Rows from block 4 of the text decoder of a small image captioner, named by matrix and row number. Rows with one number belong to one neuron. Each number is 500 + 40 x the weight over its row's rms, rounded and kept within 0 to 999. All counts start at 0. Numbers have three digits each. After the name is the row's rms in percent of the matrix's.
Before each neuron's rows are labels from the 100 texts, of 14976, where the neuron reaches its highest value: "fires on" is the input token at the peak. Only what is clearly more common there than usual is listed. The data: made-up road signs on poles.
# fc1: MLP up (decoder.blocks.4.mlp.fc1.weight, 1152x192), inputs 96-191
# fc2: MLP down (decoder.blocks.4.mlp.fc2.weight, 192x1152, transposed), outputs 96-191

fires on: "black"; "orange"; "yellow"; "blue"
fc1.528 108:554500520431592519500500464509500536447535500500539500500500500566500500500567592500535550500473500500500500404500553533511500500446500520500533500500397500444416472500467500500411500500500434530400532500563500500552500473544485500500470500500541479487500573500498500549444538463606421466
fc2.528 132:452520531558500436500556435534545496461446514500500546500504559516575500566500478526547553425500494500500540490500492562500494508600500534500479430470500438500500500523500514500500500500500500420500513500550452500483500525473494500422500500517469500486552434500500547496624424517504500546

fires on: "an"
fc1.386 120:500500529591450500466500532484554500500500543500500428500500433500521581466500500500500500547500500544462500500500500500588500500500500500500500531500500500500500500495500500500537487464469442500477522500535426500609509466479468457500490503500392419536500582500582397560500523500500500500
fc2.386 138:500497500545500545485500448500540462412464500511500583500500500500500500500500473584479500500500588468581500500500500573500532500510500436500500463491500424500500520384433473507500500500487500558429500580546537376425500500561527500500500388500556500500453416455551500500456431500500500500

fires on: "pentagon"; "circle"; "square"; "hexagon"
fc1.311 032:500500500600500500493500380418449500500457468500480448500500500500592591547500500500500500500500500500500500443500414500443500500500469500500433500500459500500500500500409500548500500500529500500500500595500500386599500500402573500500408500500444500390500564500500500556500500500466474466
fc2.311 035:500446500500574548500472550521497560500500506544426500500500585526514435449415401442528500500412575502500377577500500500437549500500500500500504620500500588500407500401486635500500535500500500500500551500500500537500500500500500500500500500500500551500447502500500610500500440487500500565

fires on: "an"
fc1.591 124:500562500536500432530528457500553481433500500476556471449433442500500546528539568604500566534500458471500585500452500463461500500500446487414500470500475500522488482598547536500500476500468500500537442500588467557485500455500500472516500500506454476555500500468604430559541500526491457500
fc2.591 125:486569483439519484500453412517500443517500499500528500550571550500500516527495512485509519500443500500485500538541412500438500531459500550565505415500504500498448470493448466563442520521478538464477500446522500399500465543572429509527440500500490543500414467508490500549469597500442500444

fires on: "rim"
fc1.308 032:500424457500500500584505500428500573421438419500500500351500500510557539500500500523508500390475573500487500598500539500500500500532550500463469500543500500500500443565500539500500545562500464455461500500500500500500500519540441500500586500482500600500500500466483500581445500500463500555
fc2.308 019:500500524500500473553500500613500500500500500500570556500500432500540500575500500398500500500500562487500500500500500500500500500500419500500500500500500500500500539500500500632593500500500500500500500500447500500500453516500458593500500556500500500540500458500500500500500500500407558500

fires on: "pink"; "purple"; "orange"; "green"
fc1.685 028:596500500500463500500500546431431582381500549500450500465500500500500500500566500562456500500541500500500535500558419500500500500541500512500500460472533500500500580500500500424522500432430500500413579500500588500537500500421446455500500500500500444500554540448426500558453500500500448500
fc2.685 017:462460437564587500500500448500500500500500500500566500425500442440500500500500500500500467500453500500549575500500500496560500500500500500500554415500573500441500500633500470500500500500500500498500500588500500411500541500459500410500460500431447439500500500500500442485500455442475500458

fires on: "a"; "grey"; "white"
fc1.333 042:500500539500500460500500500457500500500581419500500500500500451500500500500428500500553550500500569500500500500500461497500597530500473500500543500531500557387500601500530500500500446500500549500611476445500506500500500454529398500500500500500500519595500500474500543500500416447500428500
fc2.333 045:471500395533500599500385500465500545500455434500488500500441582450500500417577500595474500500500500470386500592500500500510500500451500500512542500500500500603500500500500473534506500500500457501560477500579500500500532500442522500500500423466500500500500467500500500583534500500464592480

fires on: "black"; "white"; "brown"
fc1.145 109:500463521537500437522500500500580500500500496442527580465449500531457436548489578552500556589440500500500500500500500500474513500546422500410500484476500500473463500585500548460500500500540476542538478486625500566453526500540442450500500455495500500559526500500609429542577500500500426471
fc2.145 069:464500533500506478500500304500474500500500500500500500507526504500500538550500500570500500420500500500500561500576458500491500500500556500500500462459543455500500500589500444478554445509459500408520500558445500401500500478456495500432474485528500500500561479470500500577523561551446486493

fires on: "arrow"
fc1.665 029:455500575500500443500500500585531500581500500464500500500500500509500566434500500500500500500500500491478500500500437500500685500500500571500458500500495536500500500500500543500500500572500500500500500420500500489603594436552500500500560500448500564500467500479500500500500427500500500500
fc2.665 029:429476500500534500500478500396500500520500500500500500500575500525500500500500500500505500500500587500500392500500500500500500500452500523500520575500500486500410500421450539518473500500500500464500500426527365389424380500432500500500500500500500500500465500500500577500422500457500500456

fires on: "sign"
fc1.412 080:500488500500455500500599500500500548500500492500530500438500500587500558577464500670440558500452500500615500398500500498500500500500500500500500500500500500491500486566500545468448459540500526500572500500500500500500439474500457500500585500529500528589522503500500500443500500480500500486
fc2.412 062:500500500638500485500484500476500500475500473500500500500500538428500500500504500500449430500527546484500441600437500563510485462563500469500484500596483492589500540500500425606569472500500500446573500500500641500500465500438531557400406518500500500500500484500503500500500500500500558500

fires on: "yellow"; "green"; "pink"; "purple"
fc1.236 078:550527500500500500504500403500500475479500498509500500570520536480548500500543470500500445500500403567481553474500500525560420521466454543500520500485388451484500500500500484500461475470500385533481500538500500478500535500500500477548500460500435424500500460500500428598500500418500513500
fc2.236 071:522501500438562500500500500495545500500572500502534500510548529565562485500438468403519517500483500500548405433500500530436532500500500500500529558447565516426468500373500558458458500500487581575440533553568470500500500500595448500500500498600558493474500467501520500484459426473500500507

fires on: "pentagon"; "circle"; "triangle"; "hexagon"
fc1.75 106:500601500587500500424560457525500500500551500417499500500500500458542500500484500500500541580500500505500500500457500500457451554567440506500445500467409424468438539500500539522503500566500500500567500528583500478548500500500500500485500440529466531500500500500500469500500500500500458500
fc2.75 109:519373500469519558463490500471500547500542500500455480416553520504537500451452450500420521538475526500535392505500500500500504500448500500624500543512500500500409500500500538453423500500524500439500561500500467500504485500532500523503500442500500505494427495500432589465485500500500500571

fires on: "left"; "heart"; "90"
fc1.370 033:500500500500437463602500565492500500500424476500500568406500456514500525500500500500459500500568500500447431603500568500500574500500427500456500500575428500566500500564500500500500500558531620500457500500500581587500453500500500500500452500539578500500500500528548558500545372500448500530
fc2.370 025:500480500500500500500500500500450556586500500539555500500561500500500449500500531447484500500500456510500500500500462556500541500500500500593500511500554500512500500500500535399500593500500461500500500500461500500500500599592459501432500500500500500517611500500500500558500500500500500500

fires on: "arrow"
fc1.663 087:497500500535521500545500499478500527431430549451500500532461437500500535500500500601438500573524533500553427500500500500574433467500475534500500506500393446600430536564500500458540500500572467500500500500500500616500500506500500487558500432500443576500500500500570487500500530543566454500
fc2.663 055:500500500518500500520377575500477500531500482500481454500500460500500500462500500473574503500513555510500534541500500478500541515500500500500500629414626560467500500500500516500500536500500500500401450500500563565573529500590500500516500437500602453500480500500500529500500500500500571500

fires on: "square"; "pentagon"; "hexagon"; "circle"
fc1.230 044:602500545550500500500500500500500500592600565497369500568552549535500500500500462500500533500500516572500398449500500500500500500500500529500500500500500500500475527439500500500500500500580452500500578500500313500500576500500500459500500500500500526500480500583500500500500470500500500527
fc2.230 060:445500418500550500500500500500500500483479633534500500473500500422500493500500500500500500409500564453460318500500500500440500561500500500500475500558539500500448425427500566505500497500381500500474500505622501456459500465457500500506506500650500537469434507500500500521500500500482500500

fires on: "orange"; "yellow"; "grey"; "pink"
fc1.709 066:557500500422592551517464430500462500500500500500500500598521500500530500500575548593500500500556377487500470500455500500500500500500459500527500500481346479500483550567438500472521520528549500535500500500634419500453500500500500462500500449470466500500500519500468469567500500500555500500
fc2.709 058:366500500500500500500373500500469500547500446447581452500507500500457500577500517439584554500504656500486553617500459500449500500540548500500500500419500500470569500500500537484500500572500500408601500500506500555500565463500500500427512500500441511500471500631500500487500500500398589465

fires on: "circle"; "pentagon"; "hexagon"; "triangle"
fc1.616 030:500500500463500555500500500425500500467553584500387541500589500567500462535474500390464439500500477563500500500500500500500484500533500432500448500456494500500411500414495459540500431414522500500500556500500477500500468438500500464425500464500463500409532578605500500500526500500544573500
fc2.616 032:500500500500498500500500500500500519419500500565500546453500500445539500500520500500500500500500500500493377500500500441500612500557500500500450556500500515500486506500500565569500500532446560500587500500500500426500456462500500567500500500639500500500439500500500543553500500500517500500

fires on: "red"; "pink"; "purple"; "teal"
fc1.530 091:503547500608500524465500478475500601500434544477460500536500467570500500454500545625465500500500500548500496500500500460500451500500500500500526500477378432500460539500518486435500569500562500500500500500608410569500500512500535500534468394469500527500426581500521448500436500544533450500
fc2.530 071:500458491473500486546439618594462500578550500500510449500486443500452500487500500500554500500500538526500535500464500500439500500500523530500499500500643573420572453500500515500500481500455606500519486488500580500598520500500431527500481566500479500500513500536500513500519500500455500474

fires on: "right"; "30"; "%"; "50"
fc1.667 034:500500500500557500500500456500500500533500500500500500500500500500442555500500500500500547500574500513526527500434500429510500500500431447500611500588424500577500578490500500553498581571548503500508500500500566500555475500500500500500500500418500500500533500480518500500542500500500473500
fc2.667 027:500454500477529500500479500533458500561500500475500494500500576526476500500500500489435500584500430500500500500500500500411500503433544535546500500500500500439500500500434500500588500500500500500500500449552500500434500500500444500530500500500500500575500545566500500500434497500521549432

fires on: "orange"; "green"; "pink"
fc1.734 109:448500500466500500370606445495578558500500535492466500536579479500500500527474500500500500552520445500595500500569571515500387558500500557500500441511453406500452566541537500486481486461500474500500500500500421530500460528493500461500500500500447441535507500495552500500500500500500443500
fc2.734 067:500519500397500555500500500490449421500584500500500500500500500447515566500570500502435500500500500452500520500597500500519500503500456500500552500633427500500485468500495371541546500500503500500472500500500500464500471500487500500485430482435474500409500500461497477569390500500414471484

fires on: "orange"; "with"; "white"
fc1.180 098:462476512500500500422530500500500500418500536546451500489489500542407538500500500500488500568500500469500500476500500482500512444500500500500500500545500454500467500554588535426499500436535500540522525500500414470488500500500500502558519466500444462519500527500583397500521500552500500552
fc2.180 073:500500495456596500613500583500451534534453457500500441500500500500500414470500461500500500457500500500500500548500500500484500460495537500578584500594548507500500476500443442535406500500516441500452516423525497462500536565500500500491484422500500500464470431500481616560425500415495500465

fires on: "grey"; "blue"; "orange"; "pink"
fc1.636 094:500525453428575532500537404549500487500500518474484528622548500518500500472528556540500518500500342500480500417528500500500376483514471557500500500476379500500485500492451531500500500500536466569477500500667500566473518500500500514500480439488500500483500552527500496500500500398587500500
fc2.636 088:500500500596500500500464500436442500500598500464551500385480500500528536500500500500543500500500520500520500573424500500500609500569488500500500574500500500409500502379509578500500500577500568500571500500459563500549500500541467546452538500459498463543500500542495554500500520500548500578

fires on: "sign"
fc1.13 028:500500566529500458500500500552531469500500500500588559406500374500500500578500466561542500500473500439500500592500500500500500500578488577468500446550500557446500475500546500500500500445437500500548500500398500607500500432500412590500500500500433500461500500500500512500500447500500500555
fc2.13 022:500455500500535590500500500500500492549439500529433459643591579518460500500464500500500429500548577500440445500500500574500419500500467500500500500500500500604447500500500500500470500500500500500500556411565535402500417500500531500500500500500630461500500500500500500554463500496439430444

fires on: "showing"; "with"
fc1.580 033:500406544500500528500500500616500500500546500564500500529500560514500539461556540500500500500434466549500584500500500500500500500545528559542456527500500500511500541500500500500500582451562500500500550433447450500523500548500448500534451475500500500546500500500544500540500500562432437551
fc2.580 025:500500500462551553500500500500479530547500468546500545547451548523548500561443500500500552500500487500569500522548477500461442460500500500500500555614500500500500500403500464500500480572488500500469500500505500518500500500500500595500500363500500593500444500500500651500500570432440485500

fires on: "orange"; "with"; "yellow"
fc1.323 093:500488500500458452453534500453536500447500500543466500500500500500404564500467478581463525558500439500500500500470500497597590500500532500483474500563542500500434500500598534482527455528453430485500500500500500500500500500500500521500607489557500500545500481461612500500563464500500500500
fc2.323 105:542500500502570521586500500480486500510424444500500500564500478500500303486500500500500500500500500500500500553500500500500500500500500500500561500489500500525500500542478424500443538500500462500481504451508500500525465598440500500500500438490548500500446397500468500572500500433500500477

fires on: "red"; "yellow"; "orange"; "green"
fc1.651 085:539480411500514483528500500467500570500468500469521403500589447500384500418498546537500500558500522536500500500463540526591442476500470570500531500563500500500500500578500457538500527500500441500496500475550468424500500598428500500555568474500476445597500500441538500569500503500500500500
fc2.651 126:500475490570453500542462555455440500540500470474518492446500528500500527552571500500583483441500599509500556565500460481451584458500500500500410543483500555500563447538442540571491482521500500522500422500500610540532575471488500541419491523500500500500500500500422511460500500463500550500

fires on: "sign"
fc1.475 072:500484500578500430500500554500564500500500500500500500500500500569480500555500539661450565500500500500682500432500611500500500500500440500500500500500500444474447541500500525485500500500500500500473503500500500500506469450545500500500500358500460534500500500426584500500500459500500428500
fc2.475 057:500500429477500500500500500500399500508480500500500500500500500500500500500410388500500500500545520500410397579500500500500500500500500500500542491500500547540573500500485434571500500516500500500500468498500500404544500523461485500500440500500559500500500500500510500500500500500500540506

fires on: "white"; "black"; "grey"; "purple"
fc1.552 103:516469500500500500539500500525547460419545518500544500480506519535471466500462541500500500611465408500500523441500500500548509500431445500430523500500500484500484500500533519461542500500500402500500476500500439500434479500500500461500561500500500500594500500368625430500571500407534476500
fc2.552 087:504559496525445500500500396571463500500447500455517471460492500468500521460535533500560500403500562559515579500500500429388442557500500500480500500500500500475500554552477500532565500579500500470572439504500547500541537500500428500414500500523500471595484455547500500538546500578454500500

fires on: "rim"
fc1.340 081:531542500500471442500500425500500500500500545500639369527500500442500525500500500500500500501500500500481532542455468500478530500424448500480483370500457557500546500601500479574477462500500500464500439500606500560500500500500416500500500500500457425500500500500500384500500573468447500446
fc2.340 076:440543463500500500520479496455500500426486500500500500360459500500500500500500396549479500500500636500533500500401500500528500500500500483500460557531445500500474500500500500595500500489500527587566543569500566500500442500500500492463500434469558529552426500500500500500500570500491472477

fires on: "orange"; "blue"; "green"; "purple"
fc1.361 086:500467549450591565450511500500500500500500500522500500561500530525554421500500500469500500500500448660500456408538500500500379500463500511500474500413417500500510500435500500500477500467500442500500500500597393500500500500500500500578500429532500443500500500500463500500479447455560500516
fc2.361 106:461500542500500467517500509582500500591504500475500500434419500500500555500500569456570523503500550500500500500460456500517467500472518500500500548467536526457596500491500550570569415538520500432500427512575511522559582484525500500431539515500423463500500500525500500425528609500423531434

fires on: "sign"
fc1.496 112:423500500500500500434601500500556473459522556500468500461537500565511500576500500579467548563484466437593500377500579500500500573500488486463500445500532500500441473500558500500510500500485500464500524500500376466500466500500500479519500500522500500550500500447630464476500490513469500522
fc2.496 066:500536500500500500558440500500462500500483447452500531500500500500442500500500500500457463500500682530500422583500500500500500500575505555500500500569513500579500554505470500500500567500500500508597500500377550500500500538500471500500500500382500569505444501500500547512500500495500500500

fires on: "showing"
fc1.12 109:467430520449500466445500526431500468500526500520500500500598500510500477538424457500500500500445431500572500500572500519500568525500431452473500500477534500468500502500576441479442475434500438460500556500428500500452500514551523450583500500513566419601511450500563395462500500500500470500
fc2.12 103:449514500530500500517452532535463521500500500447500458502466475500482500500550500461572500455500500530431556536456479501500500500500491532484487608469500500456509479500503574500500551503442500575535500500530564521500552500460407548500500551527528428524500594543462447546500556479500562500

fires on: "green"; "orange"; "pink"; "red"
fc1.485 086:488500500500511500343579451430539500482500500500451522490545500500500553514500500560440475500500500467554500407554500500500500550500500500462530428500479431500438500474500470500500462470500487444469500500500397500500500523479500500500481391500500500545500500500549500500500500500485443543
fc2.485 068:500455523435535549508500500467456515466449454500437565500497473500468438470500500520481500525520584500551500541599500430589484500467500528547535526531452475533471547500500462500526500500552450514500563477404500505467445538576518500500500433453567518500479452500500542533523500500541500530

fires on: "left"; "star"; "p"; "bar"
fc1.659 039:500500500479500500500529601500500500500431438500479495500500500538500500375364500523426500500500500500542535500500603458559548529500466422500575564500545500500500559500555471500500567445500500500500500391500569500500500500558500500628565433500500504500544449421500555500500500456540500458
fc2.659 036:500558500500481500523486499592500493500500500500500500500500500500542500500520500500500458431500427500500570500500500589500500500555500500460500398500500500504500418557500500500500453500403500500500500447574497376544500500500432500500500500500500419540500500500500500500426500548500500458

fires on: "square"; "hexagon"; "pentagon"; "triangle"
fc1.62 030:611451525500530539500500604500536500500500500500500500500448500500500428533433500429500438556500486500412500500500459500500500500500500500538500500461500500500567479500454500500500500411535500500468500455550433500500500615500547500521465443500573455469522565500500471571553500443500500500
fc2.62 024:500500536500546453427466500500500500500449426540500500469352516428512555541500500500500500449500500500500500500500458500638541500567500500500500500500500500500500500608500500500500500500414579500510500500569500500489500439500500539421500500500500500500500500500574500500500500584500493541

fires on: "yellow"; "purple"; "orange"; "green"
fc1.238 085:586500480500500455434534430491500554438500500500500445535500471481608500450573500500454484500500500500500500360500500500547443500500500500500525500500444500500463500500500500500500500456500385500428500500529343500592500487431465424526500500500500429476536554583545427500500477500500500500
fc2.238 060:500500462500500500500500429541544533500500500486500563500500554630556500500500500500485500500497492434619500500500548500500500467500450500500568500500500403500500500500500500500500452500470500551500610463532500423411500577500500500500500400500500500371519500500568500500465435500454500500

fires on: "square"; "pentagon"; "hexagon"; "circle"
fc1.65 031:500500500450500537500500500408500500447500561592500500500527500624500500500527500500500500500500500544423500451500500500500557500500500500500500500500500500500501500500500500500500605548425500500390500500526500500500423500500536500450454500525500479473549500500500500500500500440500543500
fc2.65 040:537500623603500500500500445500500500473500500500555500457500500413500500500537581559500500500592439429500578500496500500500500500526500445500500430500500565500550500500500500500549500500500504408500500500500576547460500500500500500464500500500391500500517500500500500379509416586509575500

fires on: "yellow"; "green"; "purple"; "black"
fc1.742 069:541468453500535483500500454500500547418474545500500500500500531552500462463500500500500500639479420500500500438524551534500423500500469500500558475459427410500450481530500483500474500474500410500500500500614369604488525521474500468500500373500500470487500500466500453500500465487576463500
fc2.742 057:599561500515463573500500500373424553348504500500500455500500529460573495500500500523467500500479497500500500507468539500500500500565500388500476567546500513540500500500450500549448500524500500500500500500523560500522509500484500547420505413500500500480497500469483554592500500514535500500

fires on: "square"; "circle"; "pentagon"; "hexagon"
fc1.421 031:500439500500500500449524500461541500500597500500500500500587500419500500500445552500460528500446572574500500500407441500560603500500500500500500548500478500500422529500500534500437462500500451546603589451500500435500616500500500552475500500500500500446557566500423500500500454444445500544
fc2.421 023:500500483500506601525445522500405500500454500500500500500500523500500459500500500500500500500500493500469500500445500365500431530468469500500500500500500500500462500386433500561500434500500500492528500503500500500500489500500500500500500391580543538561473500504500587500500500500439582544

fires on: "left"; "bar"
fc1.345 032:446556541500445500474453500483500500500500500559643500500455376500500500500423542500500561500560500500591587500500458500507576451500500470500500447458500471500557500500500500500500443452430484500500500442473500500409500500542485500500522568500543442508500500423500500392500500540500500443
fc2.345 024:500500500455500500550500500500500473514466500500500500500500500545500455464446395461500500546500516500500432500500464500564500500462500500500500500593500500500500552510500478500500500500500500500500561500474500500441500500500576500516500358500629500500496500500435500500496500436500500473

fires on: "20"; "green"
fc1.766 061:500500500400500500500500431500437523500394474485500516500571500509472417417500564500500500606467500500500535449545500540489432407508435500465500500500500500500484526536464500500500560443559392500401500484500500526445500500500500431500446500456500500442500530500500500611500515500500500508
fc2.766 045:405500500500508500500500443427500545500500500500500550446500500500500533500500416500564500500500500500500514539500500500561526516513502500500500500663515500500500500500500500500500500500500500341500500500500555500500500437500500568500500500500370500500500413477465500500500384498500537515

fires on: "sign"
fc1.313 129:474467500525465466455528501487547500500544402450469500495500444548443500500476565629453538500473612491577500485474500453500500537528520548448474500546500500500483500500570525500500548528500500427564500500500451528500500500500452500500565470456458549541500500407598500491564500517500402510
fc2.313 138:500500500450528481537475492548500501544511537500569449453544581539492500490444448466526523475495500521431440500469500582482449525500524580521522449500562500457444473394500500473457515548447549454427500475500494426500525500500457500567500524500500476492520490509500500500443485486416462476

fires on: "with"
fc1.284 067:595538468500500531440500493525444500500500500500500345587573500500500500474542500500412448558500420500500500476546549500500495563500440436475500500472431468537535545500500413500500500434500500466500550500446443500552500500464500500500472543446500443500500500500500442562500500432500561500
fc2.284 056:447500500500500501500561500500500500500500538561500462423446500516500544500500500513500500500428347447500606539415500528574500500590500534479500500500581500442501500576525500500500391500481601500505500500500458500500500500488500500500483582500507500500500500500500500500521513537467500500

fires on: "green"; "pink"; "orange"; "brown"
fc1.537 103:521468556488500500324613465500555500500495500500500584535500512500500570479500556500500457500500500500574500500500464500518500470500480535500500530500500437500432500530500500500500523489563492454500526500450500500532500459500500477433481378460464500500500531530500460528500500565500375500
fc2.537 132:500541440500558485431434430605500500447494569500538500422570474404491507572462500528500498571537385500500565500534500493423474500500477468472479500500500436483500546500500500561581500557450500500486516542524555443500435449503500575504500490544500482473500500509517571500500500528488500554

fires on: "white"; "pink"; "green"; "teal"
fc1.566 141:559467446500544548500481442484461500500482500522500455587500500500500550500576500500508464500500425553483500484486528577500402500424500478490500500586435500535521523497500434504500500500492427500465527484554449500500500500500472500558480500537500500500500506444500481629479521452475467472
fc2.566 150:515500500566519472541496500512460459546545466500500500485387441500492567500495500461500517527500598611541585558440454513477500500572500521435500500500468543487500538500469551548571500532500546500642472484500500577500509485512510543500500569458433539512500549469417500449500500500500523472

fires on: "a"
fc1.464 087:449500500560433500444500576518500500448570500558500530500500500500529474624500500593500558500447482419564474471500500500448500500500500500491500486500539500500463500506610500500500500500500500500549500500500500524500488454500533454500500500524428526533500500465531422500500450500488500549
fc2.464 072:562410500500500500533403472534500500594410434437500500596500500461500500406500500500500500500603500567500500553500467500500500500500500577500500500500486500619500500500500465527500500500560499500500495413569500572500500575500485500433426500500500500500500500500500500561613518500500500500

fires on: "with"
fc1.427 072:500447500404585491500490529561568500500448500420443500536500500582500488500500628500444500569500500559500500361500500500500500539500500559483500543500500464500500500493500565414500556444576441564500500500500500562500536500479500500617500500500466500500500576500478500528500543391500500500
fc2.427 061:507500500507540500500527500416488439455458500604500500421552500500574553523522500500563500433500500462500424500500532378520500500520500500500477454500556500539461500380500501482500500575373500416500457500500500369472500434440500500500476500500500451468500500526500572500500460550462534500

fires on: "white"
fc1.689 033:422557500500490500500500500500533561500547455500500480500500500463500549546559500500596578603500500556500469556558525443534500417500467500458554540500500448448500500580514500500540508500500580500500500564500500500500500528575500500435500500444500478500444500500500500402500500500440541500
fc2.689 034:548500500443500547500459500531579500500588500500571500500643592500478510448500500500382500500467500500500500411500553615500500500542500500500500500500500469500500460439500500418500434431500500544500500500500500399500550604522500500500500500500500433565483500500500524500500500525469435500

fires on: "yellow"; "green"; "pink"; "purple"
fc1.480 155:500500500444579500465526500500500500500527500500462461523483514500573448530500485500508500500500429623480500451525574564498435538500500500471500491500454500438500500500500500448433471500498468543470600500559500504530500500492500500500535463545500477500553488476480446649500500442500500482
fc2.480 141:500573408500591500549500404500500530482500500500525492500451500554591500500500556459500524500500435500500427444500500527465500484500500500500503534447500501499500500467500551500467500500500500550473500516500409500500485500504440543479500500568490500507500500500563533500500493500551569464

fires on: "showing"; "with"
fc1.702 140:479500526567500453412589454388500470500512498543500540500500507584515537500500495556500500500478460453592589500544565500500500539474514373500500440500500479495445494500500473541500436481476489500448500500500408500453449484500500463523500446511500488547513538500613470463477500500427500500
fc2.702 118:500465500467500492530469500588500532533500500502550451428500491391510500536500500488562488500500500441500500500474500337500520424500500552500500526500500500500464500500500542500500561500523500500570500500500500601534500460571455594404500500500558508484500500521466500500604500500500500500

fires on: "grey"; "red"; "orange"; "teal"
fc1.403 118:476500500500476500500520500500586500331500589500500536500500524500500399500500500518500549586469399500518551421570558500500538500452500500451489500442500500459475500500553528405500500500500443539432500500500500546482500466500500439498535500500518500500500467500535431480500456436532500582
fc2.403 118:538500500500500509500470362529420500500500500444475457500500500505500570500500623500436415500500464535500569476500500500463500500500486500471500500455403500500500500500484500500505500500501484500579500500500500494481508500504518500500500500500445464609599500491500520610531500603439500500

fires on: "hexagon"; "square"; "triangle"; "circle"
fc1.541 061:500500500543500500396500374557550500446500547461478537554500556500553530550529534500466500500500447565493504418500470564464431546500500500500442500500419397500460500500483500500577539482538500500484586562564500500465500440500466474530537500500354549473539528500533500558563527500500509500
fc2.541 054:462423500497477500478471493404500500500548500500421500500500500500500450500464498500500500500500548500475408500602479346574610551500500500500454546500500500500500500500532548431500511500487500407533500500436500500500500500500500500500500581500500500550529500518500500474526507474500563500

fires on: "showing"
fc1.670 093:520435553567500428500500568471500500445412550500500500500475428557437566500500500588500500500441500500555604500500535451485541473500471500500538524533446500461389500500552568500500539500531500500500451432500500604500481448540500500520525423500500535509449500461562500500500502636502418500
fc2.670 113:609471432430500500500405594500500565634573500525431467563485500425500500500449495446500500500500484500489500500434500537500500474500500500500490523497500524500500501500500501539461500399591477500504571500500500587596500500500499500500500517500500500500605500508444500500507594500500500500

fires on: "pink"; "yellow"; "black"; "orange"
fc1.47 091:580500500411500500410500396560500500500500500500500500500500486500500441459544558500500461474500423500451500421558500500500500500500472555500500532500348452487500500516437500451449526437500460500451554500500381507500500500500500500543509500553500496500500500507500478586544500500592465417
fc2.47 067:553500541506500500566484510500500500537468430480515463497480500528589500500500500432563500509500553527500583543431500500424500500500500500494500588500500500500543493530400500531500500493500500500608465431551618500500500549487500500426500569500500500500500500500461470500541500439500579500

fires on: "an"; "showing"
fc1.477 110:500500500621393463500570537478542500439500500446500462501500432500430588497628500586500532531434500500525500500407500500554503487500500500430500500500427500500434510554500500500500500500500500478500462559500431608500500470513428478500500459500456500500500473490575453526500478538565434535
fc2.477 101:453500500401471500500413500571500415572552500500500500500551577500500433500435500419500500500541508434489500500500460645477500489477500493534500513503500500500500500421460500500359541504500500633466500504478500500500513500566463449500477500500500500500559500489483500546418610483448517485

fires on: "sign"
fc1.200 028:473451385546406500500500500500500446500573500500500430500500449500500500500500392527604500500407500500514500553500500500500500500561500500579433521500500500386513500500500500551513407500500563500500457500424500500500500369453500500465526572500500500500500500500517500500552500500500500500
fc2.200 023:586442412552500567500438500500472500464500500500500500544500594500472500500602535508412500500517533500410417500500500603500415500464538500500500439468500500500500500500500475500500500500500500566500500462500578500500572500500595414546500500503579500500500451486543444500500468500481470585

fires on: "hexagon"; "circle"; "triangle"; "square"
fc1.315 075:500500500542432500349557442531500500515576521467436571500500516493545459555500500500500482500500542555500500379500478500545461614500500500443457477500460402500534500466545540500500500500500483500500500540535444500500500500522500534403500500519451500500526500566500500500564500480500500492
fc2.315 073:472500500574500555500552500500500500500503499500492511509500500462500500500500513500500500431431500500500500533515395500427500473500500475500422505500481500532500462500478500500500515500495500527500464500501500430420552500500524500590451500500500473500431500500426500500500500500500578583

fires on: "pentagon"; "hexagon"; "circle"; "triangle"
fc1.511 035:500500500500500514358568605500500500500500486500455500500500500500500500500500500500500500500500500577500500500403500500500596500477500500451500500422504500500534519448500577500500500432500500444500542568500451500500547500506500500545563512500455530500523554500500500428500452446537554465
fc2.511 024:437500500500558594500441500364500500451500500500500500500500500500500500500564500500500540484500500431531357500500453500500563461434500500558554536500500478500433500500500500500500500500526455448500500500500500500419601500500500500500500457500500554462500450500500500500500500526500500562